From a checkpoint of a small sound classifier.
Training: batches of 64, held-out accuracy 94%.
Data: 78125 training examples, 3.3 epochs.
Rows from block 9 of a small sound classifier, named by matrix and row number. Each number is 128 + 32 x the weight over its row's rms, rounded and kept within 0 to 255. All counts start at 0. Numbers have three digits each.
Before each channel's rows are labels from the 100 clips, of 14976, where the channel reaches its highest value: "strongest on" is what is common among them. Only what is clearly more common there than usual is listed. The data: notes from a synthesiser with random patches. In brackets: how many of the 100.
# c30: last pointwise conv (model.blocks.9.c3.0.weight, 272x272x1x1), inputs 182-271

strongest on: harmonic FM (51)
c30.177:143121097125132093106115168099080126169133090156168125117100133154108173131108160068114167144138163101121134123125181032103088091124163127048124139160126190136122084096121201152161150125111151111183107172128149116193123127121163114168122065116144115171130146121115090148

strongest on: noise (53); no filter (50); oscillator: triangle (30)
c30.110:123145129129154099074126119129154110090129201148178099127183146138158169164161131136190139133141106217127144166078236163105143151094114112131151127197188169147173161165163161129231157124155177183096181122140089131120132121099146120138071154097133150121136116137156087118

strongest on: no filter (67); ring modulation (52)
c30.160:179124135126193135174140135115126132067114142102125168132151121128105118139083106128133122141154104059117166129103132083122106160103076086174153113199117168127077145112152181125117092162133155124122100086122169171127158150124104098119143149136124134090063142097106088162

strongest on: no filter (41)
c30.270:143151139095127109122185090135117139170109146106051173151129099149099095116134138152065174175117070101110222111135137140134135098145094104148151146139077114091050150134105134130169169120136107123164104108082096184116081129112158124136181140108150121110101082142162109103

strongest on: harmonic FM (48); notch (46)
c30.133:109144109144046127094166188129154108155120118194171116204126173161149090127072077181114116150134180133149141133155162123160099103098162136150111129157084125098140098117130067101107155138089133142174074112118084081132110207110143079137107092123115125095170085141083061116

strongest on: tremolo (84); pluck (52); inharmonic FM (35)
c30.193:161124186110111152120099151118122112142122089104184110126132137104121084129112128156101131112156152100137126074075123129118107167157138085175089165132104076079104090081205168108126112126122147169168087130149139142157087156184091145160112200151136160149110104123216102107

strongest on: tremolo (71); pluck (51)
c30.76:116098193106115151182144112129168088145100213099138196173071110166123120122155128087111144062130122060108115085159103099135062152170151146133147160103175097133075160167107131099073109139117186168137159060107119110155087122138062113111150162138134170131103136199113129135

strongest on: filter opening (58); harmonic FM (37)
c30.121:125164139167159145167142130079101131218121114096131146141139230097150158154140108104138096141114103143158164102166097066187078095104122134119142167109084156064165119116127110165126204099103146138113096123096088114204143192103165159182150191115171156099150120103122167138

strongest on: filter opening (79); notch (59)
c30.59:084099122101160098085096099124073189115119136183135125095130137184114096112099164145164135158152109131097148093195098175174149158175130197075098182191152136158172145110088116122105170114093134077173118141161204098166137091132191071099212129107125161136103128166100118183

strongest on: no filter (87); noise (69); echo (51)
c30.89:111136099096090141094104083125173080089127180098121135158091110130114134125142135114142127067141152153102123217126251128128124100164118124138129173136198112124170196166125086167146108112133085096108170109112171128117154133143164187157063192100109078152123093162102137124

strongest on: notch (100); filter opening (99)
c30.255:132168174138229096164070161101125134121155180090163158153110111179129166117102123154120064122112171090117158157090094133124142105158149156131097100046089135125072116175131135130131150142103122104145100101184155202155148124133089097096096110156132183099089168168104115142

strongest on: filter wobble (89); low-pass (59)
c30.189:123161150149091134106146108095110107097146115108142188183122174129111110133153100126075045094165145141100116081134140062143113151158127141093108108088132104137159090159151096085114137126120146084099155131132204121117159134152120114132223009161120136140098104093117136186

strongest on: low-pass (59); detuned saws (57)
c30.162:151115125120076138149108133123134117209133140167116092133148112091112121051129118112098112128046112115195156079121109101132070128124151152131089075116119103134182100158151093127134120087127107165142145163143106156113128125106146134184110082179132113133140078118124089125

strongest on: filter closing (63); resonance (49); oscillator: inharmonic FM (30)
c30.161:136129080181170148163127119132133121104097120092136048092129145126070126051156083059122121151084103166152128137142157104092158165122167164139110105122092105168100099169130086092148166067163116106088151148070143146115164136109125097088120104171206104169080112123139108108

strongest on: notch (42)
c30.182:114112145155114104085148158126131118106174091105132193155140067149139121099155164145121115117154163059142183143105079141149121174133118167084116146165067131092105095165142092085176147172185142100145122126140151169113115088144170097150122150153158111063178051131117141146

strongest on: filter opening (79); notch (53)
c30.83:177117131179147103064049119057156139085161147090116118114144193133148131117093151128083145134134146144106133073119092135117158090061150130128188107121097111110133115194085117088133119139122164109133179073134086159104071097081166106096099113138112122140145174161155152088

strongest on: tremolo (61); harmonic FM (54)
c30.10:157062121171137110118098142067129132087075079140140120082141154127117131105128181136130088138144090180114127106103082119194140146125134151174147172186126131135128149113167121085074162135130077134160137110170131108117099078196107113124142178144087113152128119164212110029

strongest on: low-pass (59); triangle (30)
c30.43:055145175096083113101139131101161144097059206112139063108108139052134142146100119071150109127091113122099111128096149084125091128123117140122108128126124129148124110199180121176166163149154181233139153199133133084094161151135161126079187112159157114104149131088135142122

strongest on: tremolo (67); pluck (57); filter opening (45)
c30.97:116086152133188089096169182174144172108132148064141138105102203132136122095150137135131092193175193158106192079138136174123129145175142086177099065123163104112132207100147062215102102119135117052120144141137084156120134165125158161184134163120104160173119126173068156053

strongest on: tremolo (86)
c30.172:124140119114161063155107143098103099130165098125100119135097108105158144154070166167153118144189109060148146096105143109140110125073193132095128088098134122108121137149093096188076125076112109181120133165084105083109156094163089115119165168167117099125161111112167191114

strongest on: tremolo (78); bass register (48); triangle (34)
c30.141:135138163141121134152089128211117152170080096128110130114112082087126103087101126128111095130090131093135080134118108145123112147177161100140149111121117122106119109103114144144138104072208145110125163131161146082142165144116153149173116175147112141175108126060096110138

strongest on: filter closing (79); bass register (55)
c30.175:175103152113075138109118139094060131095099114116159115074097118124140183064096097131108158081092082093079129147166098088105143105100090161144188138175177121139142149138180146125094185120163126160115118084121155094110152080116178157158127089131158172062111144150122167113

strongest on: bass register (57); inharmonic FM (52)
c30.222:075134102176099164090127026138145142152129138216143120140135165117117056069144146121071173080140086098111100227103103131144121166089096162040183190119159139040093100124103046119128086162150078122144083122167126117111095165107115156121143104111156096129087128123116113094

strongest on: bass register (86); inharmonic FM (38)
c30.260:120183090101152042145139154113169054140130089172140170134163131112102127119106178144129062171118140121151131188063102098190126154100141149156149097135097106087177145082196153122131105101093091154091110132136113136167161251130138198177058114181144104128155129130169092113

strongest on: no filter (45)
c30.151:131117123138176149114129203183085129183094075183128115111119171075174149187142122119168131186164168148148164184147065150157106084139158203147119137122162067140118155144170112145087116115097145140173138216158125131126147126138143148116189105123128064091118141121114160078

strongest on: triangle (57); envelope: pluck (55); filter closing (54)
c30.138:098078122055181170180124175132121164167112187109152124092106131138233116096140107138141141117148081041142171138127098076103116121105155133096115129097136119111125147129179135147125126104154134164088072087165082135161065157126155170041148111149107132115122094139125131185

strongest on: low-pass (61); gate (54); filter motion: filter wobble (43)
c30.218:115145036153141139129085107137128151077134134142134090159110163132126149119110080099115175194119077165050099178162086125145113174145117153174082181122161160197126079115158141114145113097109125052111139171130198131115054119175095164151128127111126095154130124150172126123

strongest on: bass register (77); resonance (34)
c30.5:105144164145096078101125128131117107086212134088160096112131157204114170145152178136166030184095173121046112145106158081179187145054143131063183094122105160189144134123088151141151149125130104142094115125138089100183191124134098179121091135146196117128117112092151117067

strongest on: noise (83); no filter (78); echo (62)
c30.181:096105142113158075120140107133136196176100148111140079173117138179161199127122094101158118098133056135118155149141241124177158139100136090146106133108159068130150123180136161122210140136147147198168147131064132110128070129088107119145144121129136133106157123067100116141

strongest on: filter opening (73); bass register (71)
c30.77:129108174160200142107066130145120139213140141136169121121131162166172103204168165134129097140124126127159178071131086137154135176131138177130142129133144072088151114121134155147094128105116114121158135114178142154093195175099148144208129109202145096142107134077176149156

strongest on: text has "pass" (94); filter closing (89); resonance (70); bass register (51)
c30.185:094147160117148127151089151132117066096122144103141149123162103095131086166224128075116110109196117116126089128135120171115080144140159179110146069082149133128122118124105149129146188121125158140111088142176079123095148143096121166101197083149151116104144105160113223125

strongest on: filter wobble (99)
c30.213:165114122097125115145119166081076094147116145119134119131113125101089125137142163080088255130161144110160127105186103058140092083162095137121182219155099098098127178123109110119026110150143140163142077181097115121137148074132153138138107125116126160162129108091093104187

strongest on: low-pass (44)
c30.261:107148160096125100070138164197124085123165125036127187172138136160084112124140144150139062136131110081147095155080092133162133136101182140101151090122126142106142102177157144167114117126170172181170194209168120111126077127177150158138111084167217101156132111118153132161

strongest on: filter closing (98); notch (90)
c30.196:123165157131107089139153137133124137150172097153225180104153107121107086143096153153118159130104109134110104140092206160128123083093101132154152181136142140120107124129116122126085162129057119121147124126142050139142082153136154157088169120141128170119181139094099100104

strongest on: text has "pass" (94); filter motion: filter opening (46); inharmonic FM (43)
c30.32:135142139147096132096139088193092124171113118113127133098142126168118082135090169060109147143119143146154091127109081046184131075159118070109108144071113113121176098146092191120118189105137140136185127147171131125133185192135058167178153100140194069110113147075220099175

strongest on: bass register (70); inharmonic FM (52)
c30.72:103162131161156140082157130176091146167130154096181055066092134071121132166155174111088119070088127150091143113104082056126108130139159113138208196120087160114156119166155104095080130141121131111152070095113179149079093238105087140198130135104143162192068144108135116151

strongest on: pluck (68); filter motion: fixed filter (55); text has "register" (48); triangle (46)
c30.178:221117139102154142118120153192102103106171116143101126104119113123110085154071119098095098125130145118096136172082086140153144167099124154116131117141147094107086158139173126072127168204099139139125140166096099147136104111141079184171098118146200100093153207115077168123

strongest on: pluck (52); ring modulation (29)
c30.134:178117122143090089139106120128168107170104121104142103109180187169093099142106103098137125127177145125103155144127140080139147140152134128109132150148150065116121150189155090129118104145107113087131224154167118182164040172114119196166117107140136115155086150096137110094

strongest on: pluck (51)
c30.125:112111119059153088060111180184108082131097127121138179128147149121130093113127148190140133122160100169150127146164129108101085115101092112161081118131121089109141122142130119086112117171162123134153105122135112128090117146115116093113043165113128140107159177122109089193

strongest on: no filter (63); envelope: gate (60); triangle (58)
c30.259:199141183130059087146140159133175130137095093086163151118125116078091115174196120117075145092136074119115100167113121133106127138119134123099100130089109127081083143184114121169146179196131119104127163102094122097102165172126133185129116086093180154154047179109140125125

strongest on: pluck (56); text has "register" (52); inharmonic FM (42)
c30.184:210125111119150127151170114066149050095077165095149185050106138118180098134106080103124093095135144109119025135129096145115111177116148121144126121133161138098122098111189162110129153126145124106079104080144118094120109157115114156109117103160100150132108150125128106154

strongest on: bass register (60); resonance (45); hard sync (33)
c30.171:183135137111185163171161115135116149100124102090133053141167135149100170134093157128139115097173135163079107115088168112151137099114123156020130109132121095139079124136127086082119101107149117147155128167149150132122092097158085130130107124175126132111094102116147135092

strongest on: noise (36)
c30.197:158109135131119143190083109155100131149128130119153126147113157142096142153153049155077187138169131113114146187104172150142112133141183168164146113158209113111200148115096122137134111133164132097131110112071183128115110088115089113068129216128142072135107099142159076118

strongest on: no filter (63); gate (59); oscillator: square (37)
c30.53:143117141129105083157136103126181136153121093084146131057115128082126103150197161108087106127171049119149222139091098121146126158115138126171116160115148073124095166167161181100155145128094166052088187077107100153165101175139095148106154116166110123146129144100164091048

strongest on: triangle (60); pluck (56); no filter (47)
c30.58:158118095176144131102159128133144156130150146169115064120200196158094142134097111119092092156130140097198159089115146145160113135152082166101136139056089039103123133127185180105165123097131095129173127130099048061075106162134070122152091135132119154132098128119150144073

strongest on: harmonic FM (50); notch (48)
c30.50:135112103101117162165100209115128150144141131200132096203163163146114146092115105163099154180155120131141130113100151171185132089103062105129163112184099129150110085109087150106125196170127114097200156170150133133109156131137121166028107146174132087123104163147148125152

strongest on: pluck (51); triangle (25)
c30.36:161098110136127127090078145065119118137128117149157126157202124153155150103141103124101161165119150144130201173078120127101186129088097170173109131154151142108097135149128166143071098086110133103082133135119119157157109110154161085079105157131036130156089072150141054140

strongest on: no filter (59); inharmonic FM (32)
c30.215:135147148167140064175152099083146119148188175092126150158106063125137127195139216116142125159147107115113174182060098142131102119126163093137141106077118174125099157139161139100118089152126135128146127144139132118158146076158094145182138107114077230109110125116110097157

strongest on: text has "pass" (98); filter opening (61); pluck (51)
c30.254:120113127121107122132133139156151175148131137130124160092118049120086178156125148130122166125077161151133113109159128112167158187199126142126157189116077126112141149104234190146127082144113154079164141117133150149106090170130099144141172117160105159111107103118152093160

strongest on: filter closing (82); resonance (55)
c30.124:156186072101146166177150109031092094097192073145093119137167116097077147107103131169119122209083119096137140142075098187073185151085128111169077147160121106145162115137171158163092068086081146130092096139082147108143125110120089100159129108144168095162192118086145054122